Rows from block 4 of the encoder of a small spectrogram autoencoder, named by matrix and row number. Rows with one number belong to one channel. Each number is 200 + 20 x the weight over its row's rms, rounded and kept within 0 to 999. All counts start at 0.
After each channel's rows are labels from the 100 clips, of 14976, where the channel reaches its highest value: "responds to" is what is common among them. Only what is clearly more common there than usual is listed. The data: simulated sounds of rotating machines with and without faults. In brackets: how many of the 100, against the usual share in percent.
# convs0: expand pointwise conv (encoder.blocks.4.convs.0.weight, 256x64x1x1), inputs 0-63
# convs1: depthwise 3x3 conv (encoder.blocks.4.convs.1.weight, 256x1x3x3), a 3x3 kernel
# convs2: project pointwise conv (encoder.blocks.4.convs.2.weight, 64x256x1x1, transposed), outputs 0-63

convs0.69,201,187,173,166,219,217,219,192,205,191,206,166,176,215,181,204,210,220,194,215,229,224,161,196,226,228,210,226,192,190,160,195,189,171,224,195,203,162,226,197,217,203,187,208,185,206,193,177,181,203,186,214,174,203,178,194,226,226,187,175,219,152,202,183
convs1.69,219,159,204,181,188,223,193,217,187
convs2.69,221,190,195,188,231,176,196,210,220,179,196,249,227,231,205,191,193,189,201,175,177,193,203,200,206,209,193,242,224,175,196,202,200,185,195,190,175,230,194,237,172,211,193,235,183,200,184,249,223,212,204,194,196,167,201,206,181,223,216,232,193,187,191,170
responds to: quiet level (62 vs 28.6); compressor (51 vs 12.1); rattle (39 vs 13.8)

convs0.221,191,238,242,221,188,195,175,165,172,213,218,203,164,224,175,186,208,175,184,222,199,210,193,195,217,192,199,202,147,207,199,204,227,213,184,216,227,196,174,220,170,152,215,220,181,182,201,180,184,200,212,199,210,176,186,183,217,207,202,195,196,228,204,213
convs1.221,206,176,212,169,198,174,185,169,198
convs2.221,196,253,185,165,202,195,190,182,193,205,173,164,238,188,193,197,205,201,170,214,207,188,214,197,212,199,182,190,196,199,230,169,209,206,225,184,228,194,200,191,221,194,250,187,214,220,229,228,191,237,198,189,207,193,234,187,211,174,205,201,181,236,192,223
responds to: piston engine (64 vs 12.6); quiet level (60 vs 28.6)

convs0.78,191,208,200,212,196,224,254,162,200,217,215,220,198,196,204,196,228,225,202,172,205,215,192,219,181,247,212,194,202,212,246,172,194,216,193,215,208,204,213,206,191,202,209,202,205,201,173,201,191,221,210,213,196,193,204,214,212,198,268,174,231,207,237,189
convs1.78,183,236,197,165,179,191,212,209,193
convs2.78,187,167,210,186,197,157,179,198,210,191,217,215,189,211,205,171,129,195,197,212,199,210,224,228,227,218,208,235,168,204,189,194,207,206,179,211,197,212,211,169,201,213,202,210,207,231,204,201,205,202,172,171,200,200,204,213,144,187,174,193,204,197,176,205
responds to: piston engine (44 vs 12.6); compressor (41 vs 12.1)

convs0.173,208,194,197,166,201,183,229,217,206,209,173,189,174,199,203,206,207,187,219,183,242,188,183,199,231,186,173,198,247,224,209,161,185,180,194,232,234,178,201,215,211,187,182,225,213,198,204,206,237,230,179,212,240,194,209,186,232,184,209,200,195,206,217,182
convs1.173,181,193,179,237,173,189,192,221,196
convs2.173,194,197,217,194,205,165,200,199,213,212,207,209,206,218,205,237,161,216,229,180,181,184,209,181,174,171,179,192,179,200,218,197,225,197,183,220,210,189,170,191,180,186,188,208,202,204,184,162,180,164,188,235,212,159,225,162,199,219,209,186,194,172,166,183
responds to: text has "speed" (82 vs 42.7); compressor (76 vs 12.1); speed: medium (73 vs 33.1)

convs0.99,215,181,194,184,212,170,164,212,177,181,188,201,175,190,206,206,209,203,179,218,262,183,208,205,190,186,165,184,183,220,166,232,199,208,187,208,213,199,198,200,245,201,214,189,192,196,215,218,185,261,198,193,230,219,206,197,234,199,180,212,201,199,189,209
convs1.99,183,207,189,157,173,181,186,206,196
convs2.99,196,218,214,200,186,211,215,203,220,199,185,202,216,221,206,217,201,165,195,235,143,209,203,190,189,211,242,178,222,212,222,198,191,201,200,201,226,177,192,223,223,173,199,190,190,200,144,160,201,179,215,179,166,180,221,195,226,183,201,219,200,201,192,172
responds to: state: faulty (85 vs 54.8); squeal (36 vs 13.8)

convs0.184,198,185,194,209,213,184,209,200,197,128,201,204,219,166,203,211,192,202,189,181,223,191,204,188,243,205,187,211,188,197,203,196,202,177,208,187,199,199,215,193,210,204,197,174,223,208,158,183,245,188,232,190,170,184,193,197,164,178,210,217,156,176,184,184
convs1.184,165,189,187,216,210,213,200,225,231
convs2.184,166,209,180,205,206,192,220,196,216,186,208,214,248,196,207,222,234,184,198,201,204,185,204,218,221,166,227,206,229,200,225,224,199,211,222,187,196,189,200,184,210,203,215,186,222,202,182,200,168,150,193,154,221,217,219,175,206,160,194,167,188,216,191,211
responds to: quiet level (82 vs 28.6); turbine (62 vs 12.8); speed: fast (61 vs 33.6)

convs0.98,202,185,239,215,183,178,193,171,194,221,214,223,221,199,190,199,225,213,197,173,185,211,207,231,207,190,183,240,169,201,200,225,200,193,203,192,188,203,196,194,179,185,208,199,220,189,247,211,194,179,229,168,251,210,165,195,196,196,212,204,206,234,160,221
convs1.98,204,203,194,234,210,239,222,197,183
convs2.98,208,176,212,211,185,202,187,207,194,197,230,226,156,220,199,181,221,175,242,177,196,248,197,196,201,200,206,222,196,154,200,243,205,199,182,187,161,220,195,204,185,168,208,199,194,194,192,170,230,184,224,215,226,226,212,204,211,219,197,223,195,182,194,188
responds to: clipping (63 vs 8); text has "clipped" (63 vs 8); piston engine (31 vs 12.6)

convs0.248,217,196,214,196,203,264,189,210,200,196,194,233,221,192,225,210,189,190,170,198,182,181,220,204,212,171,205,238,209,158,206,226,195,171,193,184,231,179,205,172,163,224,214,233,224,174,204,218,197,194,207,174,201,202,212,185,175,201,184,206,204,217,178,186
convs1.248,207,239,235,175,206,195,205,207,197
convs2.248,189,190,187,224,196,243,166,190,232,191,219,220,249,200,201,209,188,207,205,177,219,199,208,199,179,190,189,210,222,188,190,213,162,190,186,196,167,214,168,206,174,200,220,197,178,184,216,223,199,208,223,180,141,214,220,201,159,195,211,207,180,211,210,187
responds to: gearbox (73 vs 12.4)

convs0.64,181,198,203,202,194,219,190,185,198,222,220,179,181,199,185,205,192,186,205,185,169,239,187,183,188,216,250,233,208,197,189,230,175,213,220,196,223,194,214,205,206,178,217,235,215,201,190,206,188,183,192,195,261,176,178,213,170,210,202,204,182,195,246,174
convs1.64,194,192,202,205,190,205,187,144,202
convs2.64,186,174,203,158,217,262,220,205,202,204,182,175,192,213,200,175,242,190,234,209,176,223,196,235,179,216,193,220,213,192,192,212,217,196,195,196,194,202,208,210,172,195,192,194,198,213,191,176,180,207,205,205,185,191,207,217,235,233,221,245,203,188,174,221
responds to: compressor (41 vs 12.1); rattle (38 vs 13.8); piston engine (36 vs 12.6)

convs0.167,195,199,208,194,212,222,181,207,167,215,195,238,206,207,187,199,143,174,200,139,227,197,217,215,224,205,186,223,246,233,201,178,190,189,192,185,205,195,211,208,171,220,197,215,174,186,221,217,210,213,175,191,208,209,192,229,210,205,189,227,185,216,199,209
convs1.167,173,184,187,234,178,199,176,216,195
convs2.167,186,224,232,198,207,173,209,207,177,213,197,170,153,195,207,202,211,200,223,208,170,243,211,215,204,220,239,188,185,227,207,188,221,191,190,214,211,187,201,174,227,207,174,182,200,212,184,194,194,245,191,217,253,181,174,199,211,203,232,198,195,203,204,219
responds to: reverberation (63 vs 35); text has "room" (63 vs 35); text has "reverberant" (63 vs 35); squeal (33 vs 13.8)

convs0.135,228,186,211,206,182,188,213,193,239,226,202,176,216,182,215,174,193,224,182,237,206,211,209,219,228,193,206,207,231,194,204,207,206,234,192,201,196,205,215,231,237,202,223,198,187,215,217,197,199,165,221,209,208,200,183,183,173,202,180,129,221,205,191,222
convs1.135,204,176,188,214,202,172,200,173,166
convs2.135,169,236,214,166,172,183,179,187,185,190,186,200,231,216,191,192,196,202,203,234,210,206,222,202,201,187,197,207,200,222,201,161,193,227,216,188,250,204,184,192,197,207,243,197,181,172,221,211,191,210,193,206,192,191,197,197,243,198,192,144,209,215,214,227
responds to: speed: slow (79 vs 33.3); conveyor (65 vs 12.3)

convs0.109,196,201,197,203,202,143,153,221,179,180,175,146,158,180,208,198,186,189,214,207,206,217,214,205,215,172,208,235,203,209,176,229,224,185,223,209,175,210,180,201,212,213,210,222,205,199,192,207,200,173,219,173,219,190,191,228,214,196,192,176,210,188,183,193
convs1.109,196,219,185,200,170,169,201,227,181
convs2.109,186,230,201,220,198,242,239,218,247,218,183,184,213,199,200,218,217,215,187,197,194,203,177,195,185,211,205,156,206,191,236,216,184,227,189,210,181,174,197,226,180,211,172,172,199,199,227,199,185,215,207,227,191,181,214,199,234,191,218,237,197,197,219,223
responds to: state: faulty (87 vs 54.8); compressor (53 vs 12.1); squeal (42 vs 13.8); rattle (41 vs 13.8)

convs0.96,210,205,204,198,173,219,204,213,221,204,199,180,188,178,187,160,196,246,193,202,180,212,159,218,189,205,263,216,176,179,204,219,175,217,240,210,205,212,225,213,182,192,207,196,211,179,171,207,201,204,231,197,219,198,200,188,184,197,223,173,209,195,224,164
convs1.96,210,162,206,211,158,202,206,199,189
convs2.96,212,177,196,189,246,200,193,226,197,230,188,234,233,187,207,190,163,195,191,192,236,214,195,212,182,202,196,204,216,184,205,185,207,227,195,177,230,200,205,173,174,198,212,221,206,201,213,232,215,216,193,251,186,203,217,172,232,211,211,215,207,192,162,233
responds to: speed: slow (69 vs 33.3); compressor (60 vs 12.1); piston engine (40 vs 12.6)

convs0.112,231,185,211,215,215,195,192,184,195,183,176,196,213,171,206,218,254,192,199,202,216,182,182,182,211,205,238,191,189,199,190,279,214,233,206,209,172,199,219,186,203,190,230,204,202,228,199,197,218,202,217,191,231,191,198,205,182,195,215,227,175,180,191,189
convs1.112,199,196,179,189,158,187,209,231,203
convs2.112,206,232,219,233,233,159,217,219,183,178,233,186,211,213,192,218,199,204,179,203,210,233,165,215,219,207,196,183,222,192,216,199,197,208,168,195,219,223,198,205,177,162,203,179,209,182,156,204,201,157,211,208,199,193,189,193,204,155,192,202,232,198,203,194
responds to: turbine (56 vs 12.8); gearbox (31 vs 12.4)

convs0.72,198,196,191,244,184,216,213,191,189,210,176,206,196,179,237,200,175,243,194,206,208,202,208,185,196,237,213,164,234,219,206,229,189,209,180,183,166,197,235,202,212,197,183,207,182,201,197,193,177,210,178,215,170,193,190,211,212,218,203,192,191,196,267,188
convs1.72,202,202,209,244,236,209,191,189,199
convs2.72,195,221,198,205,171,170,184,158,207,206,175,196,216,185,200,203,197,205,183,201,222,173,213,200,192,191,210,165,194,207,196,229,172,231,214,188,187,213,219,203,222,190,209,220,163,219,208,198,203,233,172,175,195,203,229,232,183,167,235,206,172,195,250,201
responds to: muffled (low-pass) (92 vs 12.2); quiet level (68 vs 28.6); conveyor (38 vs 12.3)

convs0.150,214,202,193,192,209,189,247,213,145,227,201,252,208,212,196,168,209,199,206,198,199,217,195,202,226,177,218,221,217,197,159,200,197,184,195,197,198,222,213,201,183,227,163,200,177,172,232,212,210,184,207,173,232,204,182,209,208,219,187,179,222,174,193,204
convs1.150,210,154,177,204,225,196,194,186,203
convs2.150,168,211,176,223,192,182,195,202,188,176,207,244,203,210,189,180,210,189,184,239,227,237,214,189,183,197,194,231,208,188,159,198,192,179,208,209,205,210,178,211,212,218,198,193,178,222,232,226,212,225,180,187,205,233,218,241,223,201,214,175,182,199,218,232
responds to: turbine (65 vs 12.8)

convs0.247,179,215,202,205,182,166,211,217,171,192,220,165,177,178,212,209,228,197,221,213,195,186,185,182,260,209,229,166,201,209,189,198,226,206,205,198,181,220,178,198,197,199,227,196,219,185,181,182,180,206,194,227,260,170,201,206,184,221,202,198,199,212,180,188
convs1.247,192,213,190,206,169,233,195,207,166
convs2.247,229,211,186,187,188,235,208,206,175,214,216,206,228,194,212,188,186,209,186,233,193,177,264,199,233,211,161,217,221,213,187,210,191,202,204,178,185,184,207,194,175,192,201,207,176,208,206,169,210,181,209,150,198,210,180,220,186,178,205,184,220,220,229,222
responds to: reverberation (61 vs 35); text has "room" (61 vs 35); text has "reverberant" (61 vs 35); squeal (44 vs 13.8)

convs0.149,227,220,187,204,186,243,186,210,195,213,205,207,231,194,195,184,169,192,179,221,231,193,189,214,198,196,233,203,205,192,200,166,216,202,190,216,231,207,235,224,209,207,204,234,170,197,172,193,185,177,169,189,226,202,190,207,208,198,235,213,170,197,149,230
convs1.149,188,216,203,188,220,201,220,233,234
convs2.149,224,203,238,196,217,208,194,220,227,184,191,202,174,202,167,219,218,194,204,183,202,215,210,191,202,211,151,233,219,184,249,228,191,199,160,205,149,196,238,210,197,188,186,210,211,195,195,181,222,179,217,212,180,189,210,194,220,166,185,192,191,186,202,190
responds to: piston engine (32 vs 12.6); clipping (30 vs 8); text has "clipped" (30 vs 8)

convs0.188,199,172,207,212,174,230,211,198,182,171,214,172,205,183,203,161,244,190,175,221,198,192,174,215,171,218,195,183,180,216,204,142,205,202,223,174,208,196,187,226,193,177,188,174,218,194,183,184,198,217,194,186,172,202,214,200,207,206,194,197,242,220,233,203
convs1.188,211,174,199,200,200,184,210,157,175
convs2.188,212,230,206,224,221,204,228,213,246,212,207,215,195,206,207,209,228,194,168,178,164,211,205,228,223,208,197,216,195,168,234,204,201,185,201,201,179,223,187,238,183,203,181,220,231,217,156,239,231,200,211,205,195,196,195,216,185,232,201,201,174,208,212,193
responds to: compressor (77 vs 12.1); text has "speed" (69 vs 42.7); speed: medium (63 vs 33.1)

convs0.86,161,197,195,212,195,185,213,197,234,237,215,181,158,208,174,176,178,254,166,193,170,218,236,223,245,202,200,207,208,175,235,193,206,188,181,231,200,210,170,203,201,200,199,177,202,195,218,214,196,191,202,202,193,207,203,199,201,202,185,227,211,218,191,185
convs1.86,191,170,193,195,226,199,187,167,175
convs2.86,184,216,214,195,173,231,153,224,221,202,208,209,234,208,185,173,192,193,200,210,172,199,245,204,203,176,196,211,204,229,208,174,200,201,207,203,231,196,210,237,243,201,216,170,209,190,216,229,166,216,223,195,215,188,203,186,228,185,181,193,225,223,192,221
responds to: speed: slow (82 vs 33.3); compressor (51 vs 12.1)

convs0.196,176,228,173,182,175,225,231,218,178,155,192,198,198,206,191,221,235,161,190,191,194,208,166,215,168,198,232,182,203,208,215,214,173,199,201,201,184,189,188,216,208,225,182,224,221,210,185,156,200,219,185,209,223,186,215,214,167,220,200,193,178,210,202,175
convs1.196,205,206,175,200,197,148,207,210,206
convs2.196,218,151,216,239,198,202,185,208,214,212,231,211,185,183,209,222,209,201,200,176,203,209,178,207,209,197,239,224,191,202,196,234,225,162,178,190,176,222,183,183,184,208,212,214,222,210,146,180,209,176,193,228,204,169,175,194,209,190,194,184,211,190,179,173
responds to: speed: slow (82 vs 33.3); quiet level (81 vs 28.6); compressor (68 vs 12.1)

convs0.157,203,175,208,195,206,200,190,200,212,190,178,203,216,223,198,224,206,193,179,194,196,191,228,194,212,189,167,174,207,191,195,149,225,219,204,230,214,213,229,168,178,178,190,195,159,181,228,238,218,241,206,184,177,201,197,210,208,200,220,171,182,216,183,242
convs1.157,220,209,188,238,187,218,172,216,197
convs2.157,208,184,191,195,211,211,165,212,213,197,245,215,172,186,188,221,186,190,218,177,231,239,180,212,197,214,175,211,204,172,192,224,216,202,201,198,168,201,180,188,149,181,184,204,178,210,173,196,205,197,179,218,176,201,176,213,183,206,184,246,218,168,211,185
responds to: gearbox (46 vs 12.4); clipping (38 vs 8); text has "clipped" (38 vs 8)

convs0.208,184,200,233,213,179,229,207,208,196,223,183,215,198,203,180,176,209,195,203,177,224,200,192,202,147,199,136,199,196,201,162,197,180,186,210,160,207,214,167,187,184,190,191,243,196,229,191,193,204,228,213,197,204,213,186,200,227,231,229,194,194,197,197,201
convs1.208,198,193,191,232,231,208,236,199,189
convs2.208,173,187,202,176,175,172,205,202,207,208,166,227,189,242,169,184,212,198,190,209,238,196,201,172,183,167,197,185,166,195,228,206,176,222,213,164,213,176,202,170,216,187,214,222,210,210,204,181,196,211,172,185,205,213,208,203,209,193,227,155,182,185,182,220
responds to: quiet level (86 vs 28.6); muffled (low-pass) (68 vs 12.2)

convs0.88,182,218,208,202,179,209,251,216,257,222,230,194,255,213,189,211,163,182,187,205,196,208,197,192,200,190,212,194,232,212,196,187,177,210,188,202,219,194,224,212,201,188,215,186,174,208,189,185,199,212,216,230,217,200,147,208,194,186,184,168,191,204,195,201
convs1.88,187,166,172,210,209,191,198,174,177
convs2.88,176,241,201,183,188,187,177,175,208,225,193,200,175,208,169,152,182,202,167,208,153,201,212,218,202,212,197,199,216,221,212,190,192,208,195,225,227,195,216,223,222,220,211,183,183,194,227,193,170,225,216,211,201,194,210,170,211,202,203,144,209,224,204,195
responds to: speed: slow (85 vs 33.3); compressor (50 vs 12.1); electric motor (30 vs 12.4)

convs0.228,225,186,208,232,184,207,190,185,209,211,173,221,202,183,197,184,179,230,202,209,181,192,195,223,222,179,196,200,233,206,193,211,198,239,195,185,174,192,187,201,241,232,164,161,182,213,177,177,214,192,186,222,201,162,174,218,177,203,207,149,188,205,194,196
convs1.228,187,209,192,161,189,166,197,218,189
convs2.228,193,200,173,181,213,202,236,210,190,199,229,183,205,202,190,202,190,175,254,197,199,200,170,202,169,203,157,214,201,187,180,163,206,168,203,215,161,179,174,196,165,179,195,198,200,220,209,214,195,217,186,215,244,191,189,200,201,204,197,202,225,160,217,186
responds to: compressor (61 vs 12.1); quiet level (59 vs 28.6)

convs0.106,179,203,212,195,197,220,225,205,203,189,229,209,197,172,198,190,201,179,224,197,187,186,203,165,166,191,164,216,196,160,195,194,236,194,213,204,190,193,183,195,196,212,228,263,209,216,223,175,203,217,209,172,194,202,192,184,232,214,206,181,202,182,147,214
convs1.106,184,228,181,191,203,174,184,229,183
convs2.106,225,172,201,195,155,215,198,208,189,234,196,197,189,188,223,214,227,228,162,191,195,197,208,220,161,195,256,195,184,181,202,208,198,183,188,202,210,176,203,195,185,190,194,144,199,186,178,206,190,198,194,203,167,187,222,176,185,175,209,206,200,235,223,191
responds to: compressor (50 vs 12.1); piston engine (45 vs 12.6)

convs0.238,183,224,215,225,180,151,213,206,210,224,196,202,213,240,182,193,180,211,172,209,167,212,216,207,222,191,161,208,219,202,204,175,218,203,167,198,239,213,250,236,206,210,209,186,172,175,198,212,190,179,199,212,194,186,183,220,209,195,188,169,197,208,183,204
convs1.238,187,161,192,219,214,195,184,175,182
convs2.238,179,234,196,203,182,185,191,183,243,217,210,199,203,217,172,199,182,208,157,234,182,208,246,224,199,178,190,201,193,187,223,187,188,191,197,222,229,213,187,232,231,208,224,172,158,181,202,215,185,191,189,189,194,197,198,207,205,185,184,158,210,228,200,216
responds to: speed: slow (98 vs 33.3); compressor (86 vs 12.1)

convs0.48,224,175,207,204,200,230,188,194,236,202,195,147,214,182,198,180,189,185,206,190,184,192,182,191,175,199,186,216,204,192,207,219,181,187,206,234,171,171,160,204,216,211,201,238,216,215,217,221,186,206,185,208,194,227,193,213,157,225,166,157,191,185,210,197
convs1.48,207,213,205,218,252,207,187,191,195
convs2.48,190,202,206,165,165,208,188,197,165,213,197,170,191,205,180,167,204,222,229,209,209,195,227,182,172,164,186,196,185,214,211,222,203,230,210,181,166,168,191,185,221,195,220,216,173,228,172,192,210,210,184,181,209,228,219,200,198,178,220,170,190,188,237,183
responds to: muffled (low-pass) (100 vs 12.2); quiet level (85 vs 28.6); conveyor (37 vs 12.3)

convs0.158,180,204,221,195,198,221,213,198,209,207,200,218,240,203,177,215,156,183,205,230,147,187,190,168,216,216,228,188,226,187,223,217,201,216,200,181,215,201,193,198,182,178,188,228,193,205,213,196,211,181,184,225,223,205,191,192,181,221,187,167,157,154,196,198
convs1.158,194,229,188,189,230,179,202,229,183
convs2.158,185,206,206,217,174,200,261,203,202,208,200,212,167,225,205,193,217,194,145,192,218,189,223,200,206,184,202,206,210,216,207,160,180,156,186,188,160,221,220,180,190,193,200,236,185,215,170,201,202,198,194,178,188,188,190,170,201,214,214,208,189,219,217,225
responds to: compressor (54 vs 12.1); piston engine (45 vs 12.6)

convs0.201,180,181,220,199,165,232,193,198,169,186,217,232,222,230,189,205,167,221,192,178,180,197,201,194,157,234,175,197,166,188,227,177,200,198,193,208,235,193,214,196,167,195,178,239,227,212,200,213,204,194,226,192,195,176,219,213,226,182,211,214,195,216,191,189
convs1.201,197,217,192,188,162,176,187,228,187
convs2.201,215,187,215,161,208,194,143,206,191,198,194,164,188,194,187,190,170,185,193,225,247,175,191,212,233,173,223,181,205,197,185,247,209,183,236,181,162,209,183,178,235,191,194,179,200,210,194,183,181,195,200,225,201,210,193,195,197,195,204,203,196,215,201,207
responds to: gearbox (47 vs 12.4)

convs0.206,166,172,208,201,211,191,242,228,213,200,176,175,196,210,185,194,202,167,220,182,164,193,235,200,195,201,195,210,217,204,197,195,203,186,179,215,229,212,162,196,196,228,202,209,232,209,178,220,221,193,168,215,176,221,204,232,208,210,158,167,182,192,174,205
convs1.206,188,200,189,206,225,251,203,205,206
convs2.206,187,215,195,185,178,186,190,180,175,228,197,204,192,245,164,192,198,219,223,211,207,204,226,190,231,176,173,203,193,207,206,192,186,227,226,156,204,202,187,201,197,175,216,242,198,223,177,199,236,230,172,199,156,229,212,216,179,188,192,188,195,200,209,205
responds to: quiet level (85 vs 28.6); muffled (low-pass) (82 vs 12.2)

convs0.142,210,181,195,219,180,212,192,220,225,207,218,202,171,182,220,191,178,211,206,212,227,200,222,182,151,199,193,193,248,184,165,222,179,171,214,162,197,188,198,211,233,202,177,213,179,200,217,227,219,211,201,215,184,217,226,205,181,185,202,173,191,193,247,202
convs1.142,225,222,199,224,237,217,192,213,203
convs2.142,194,202,179,175,190,203,168,194,186,202,165,185,203,210,166,166,211,224,193,210,213,185,220,159,204,172,195,179,178,198,229,210,186,226,185,181,197,188,207,184,225,192,228,228,199,205,227,193,221,229,175,201,189,206,221,230,195,158,205,179,171,211,243,207
responds to: muffled (low-pass) (100 vs 12.2); quiet level (83 vs 28.6); piston engine (43 vs 12.6)

convs0.255,219,209,255,190,200,181,230,231,197,162,194,165,224,214,192,235,208,200,196,196,181,182,192,218,212,207,235,213,175,212,222,158,203,219,182,204,215,198,179,202,221,193,220,197,183,184,191,190,192,187,213,190,214,183,153,189,202,179,168,183,194,186,230,204
convs1.255,196,196,211,203,222,254,205,196,199
convs2.255,220,162,227,224,211,225,192,194,187,207,247,197,171,209,196,214,202,162,230,168,180,234,176,221,183,201,223,215,213,172,209,195,199,226,208,182,167,237,203,199,168,175,187,208,189,196,179,199,203,188,199,207,168,188,164,209,181,202,213,220,205,182,204,200
responds to: clipping (59 vs 8); text has "clipped" (59 vs 8); compressor (31 vs 12.1)

convs0.124,235,190,191,202,204,203,180,214,179,187,181,201,215,182,242,232,200,218,210,207,263,188,224,158,217,212,223,184,188,175,187,191,223,199,213,208,197,202,184,161,172,178,189,214,226,188,203,188,234,169,185,178,189,198,225,190,211,186,211,200,190,175,186,195
convs1.124,182,182,194,162,167,191,196,214,207
convs2.124,193,207,194,227,207,186,203,201,198,200,228,208,192,199,186,221,215,204,198,165,211,234,202,209,177,173,184,193,218,188,187,260,188,192,195,217,194,184,194,200,147,167,203,190,214,205,154,186,211,145,174,221,188,201,192,219,209,179,205,206,219,218,209,174
responds to: compressor (61 vs 12.1)

convs0.32,177,187,202,170,196,243,230,187,225,192,208,199,212,185,166,178,162,205,212,208,171,196,210,215,213,202,215,148,205,206,204,207,196,238,207,194,199,202,215,203,204,192,210,243,227,206,233,178,221,214,198,205,194,187,208,193,159,199,222,213,219,159,221,184
convs1.32,210,167,211,228,177,216,205,175,211
convs2.32,182,210,186,205,215,219,231,235,219,199,183,195,204,191,163,186,193,213,195,186,233,196,208,181,218,175,200,175,185,212,248,214,192,254,207,188,182,211,214,176,202,208,234,217,206,222,230,192,154,193,203,210,172,179,207,212,196,161,209,206,199,175,183,200
responds to: speed: slow (81 vs 33.3); compressor (52 vs 12.1); piston engine (48 vs 12.6)

convs0.4,206,157,202,238,192,240,176,207,210,198,185,196,198,216,218,182,171,198,166,177,194,208,195,194,184,208,171,183,197,198,213,165,186,144,209,203,203,188,222,217,198,209,186,189,216,191,216,214,216,232,216,219,169,211,212,215,181,176,196,206,188,191,173,251
convs1.4,191,217,192,210,163,238,202,189,210
convs2.4,192,237,207,176,180,174,193,170,201,230,196,206,219,254,189,233,190,201,158,183,232,193,224,180,215,197,211,202,201,203,226,219,207,221,223,183,219,209,178,169,212,190,196,229,187,204,199,195,189,190,203,192,243,218,217,204,196,220,196,229,208,186,161,205
responds to: quiet level (63 vs 28.6); compressor (54 vs 12.1); rattle (36 vs 13.8)

convs0.241,185,186,189,216,200,208,227,217,238,222,215,199,212,182,195,215,194,210,263,201,175,214,262,195,160,205,201,228,219,205,189,193,202,209,202,171,209,237,184,207,219,226,217,187,210,191,211,201,188,197,200,242,177,190,189,203,178,203,194,180,219,177,200,188
convs1.241,207,207,180,199,222,243,221,206,185
convs2.241,190,201,181,170,178,186,195,203,210,254,185,182,187,216,154,194,213,210,198,205,213,192,212,182,207,179,182,182,180,187,234,202,197,230,210,175,192,167,176,203,200,189,227,210,177,180,211,172,243,221,174,194,157,195,210,207,206,186,202,208,213,187,237,217
responds to: muffled (low-pass) (95 vs 12.2); quiet level (87 vs 28.6); piston engine (36 vs 12.6)

convs0.138,231,226,189,239,198,212,207,209,166,165,182,184,202,200,197,243,206,217,212,216,205,187,189,180,193,210,254,183,181,204,214,213,194,210,187,197,208,180,199,154,192,206,207,220,208,211,196,209,226,176,220,215,178,180,198,201,183,182,220,199,182,226,241,160
convs1.138,204,202,200,193,163,166,211,230,209
convs2.138,182,260,238,204,181,173,171,184,201,183,212,221,220,203,188,206,202,197,174,207,233,226,195,210,188,221,216,206,202,188,210,207,168,202,164,211,195,202,177,201,207,223,233,201,189,186,210,170,210,177,196,206,200,245,197,174,173,165,218,182,210,224,200,191
responds to: turbine (44 vs 12.8); thin (high-pass) (31 vs 12.4)

convs0.222,160,229,197,191,166,207,241,192,186,196,216,218,191,224,186,166,243,188,206,154,181,214,206,162,176,222,178,206,166,193,188,188,172,196,195,214,244,211,191,199,164,208,187,219,227,183,181,224,199,207,213,194,208,192,195,185,199,202,205,196,204,183,206,195
convs1.222,224,170,198,215,173,176,222,191,203
convs2.222,170,163,200,221,183,201,246,196,197,211,174,196,185,190,182,210,210,207,178,190,238,180,186,198,219,196,187,192,179,191,233,194,205,240,213,209,195,185,191,197,235,189,226,229,216,191,224,192,160,190,240,224,223,196,225,237,200,219,218,200,183,180,194,210
responds to: compressor (60 vs 12.1); piston engine (40 vs 12.6)

convs0.7,236,199,169,191,201,204,210,200,209,200,190,208,196,208,266,196,203,191,217,211,203,215,188,170,183,207,200,203,210,222,179,172,214,174,190,200,197,166,168,186,228,228,194,213,219,186,174,222,213,241,171,228,204,223,192,180,159,227,206,202,190,210,177,196
convs1.7,194,212,205,247,227,206,201,215,187
convs2.7,190,209,175,163,196,198,183,214,175,225,173,184,194,197,189,167,206,203,202,185,225,170,239,180,194,200,199,196,167,199,219,216,186,245,186,189,208,179,165,196,228,179,241,225,170,213,211,193,216,222,195,185,195,230,193,217,205,178,236,195,178,202,213,206
responds to: muffled (low-pass) (100 vs 12.2); quiet level (86 vs 28.6); piston engine (39 vs 12.6)

convs0.23,191,181,191,207,219,180,231,213,198,192,209,186,217,201,210,208,188,197,204,198,147,185,199,198,209,168,158,188,214,207,188,197,218,183,204,200,188,231,179,253,210,205,205,201,161,186,201,207,191,218,205,207,153,166,175,200,216,182,170,211,207,202,155,225
convs1.23,209,193,195,197,239,236,187,221,192
convs2.23,206,189,224,210,203,194,220,186,202,194,232,227,173,227,182,192,188,158,229,207,209,223,214,211,191,207,176,196,206,189,166,224,196,214,203,209,194,220,214,179,188,175,186,195,179,194,162,155,224,187,177,202,144,205,180,233,210,210,190,214,213,165,196,188
responds to: clipping (77 vs 8); text has "clipped" (77 vs 8); piston engine (32 vs 12.6)

convs0.240,191,184,200,171,227,209,185,188,204,187,209,220,206,206,207,205,220,202,191,164,202,203,205,198,172,207,184,194,215,196,239,170,185,212,231,210,198,214,205,165,209,215,208,196,236,215,213,229,224,193,217,146,202,197,207,163,212,169,195,208,182,163,148,204
convs1.240,182,221,206,236,184,191,175,176,200
convs2.240,209,232,186,215,192,202,143,189,202,191,192,207,222,225,177,203,182,207,202,159,203,195,197,198,212,218,219,202,216,174,223,203,211,183,211,184,178,216,187,213,158,217,191,253,200,230,185,208,189,228,183,229,208,208,231,198,200,234,196,212,187,221,198,166
responds to: reverberation (66 vs 35); text has "room" (66 vs 35); text has "reverberant" (66 vs 35); gearbox (44 vs 12.4)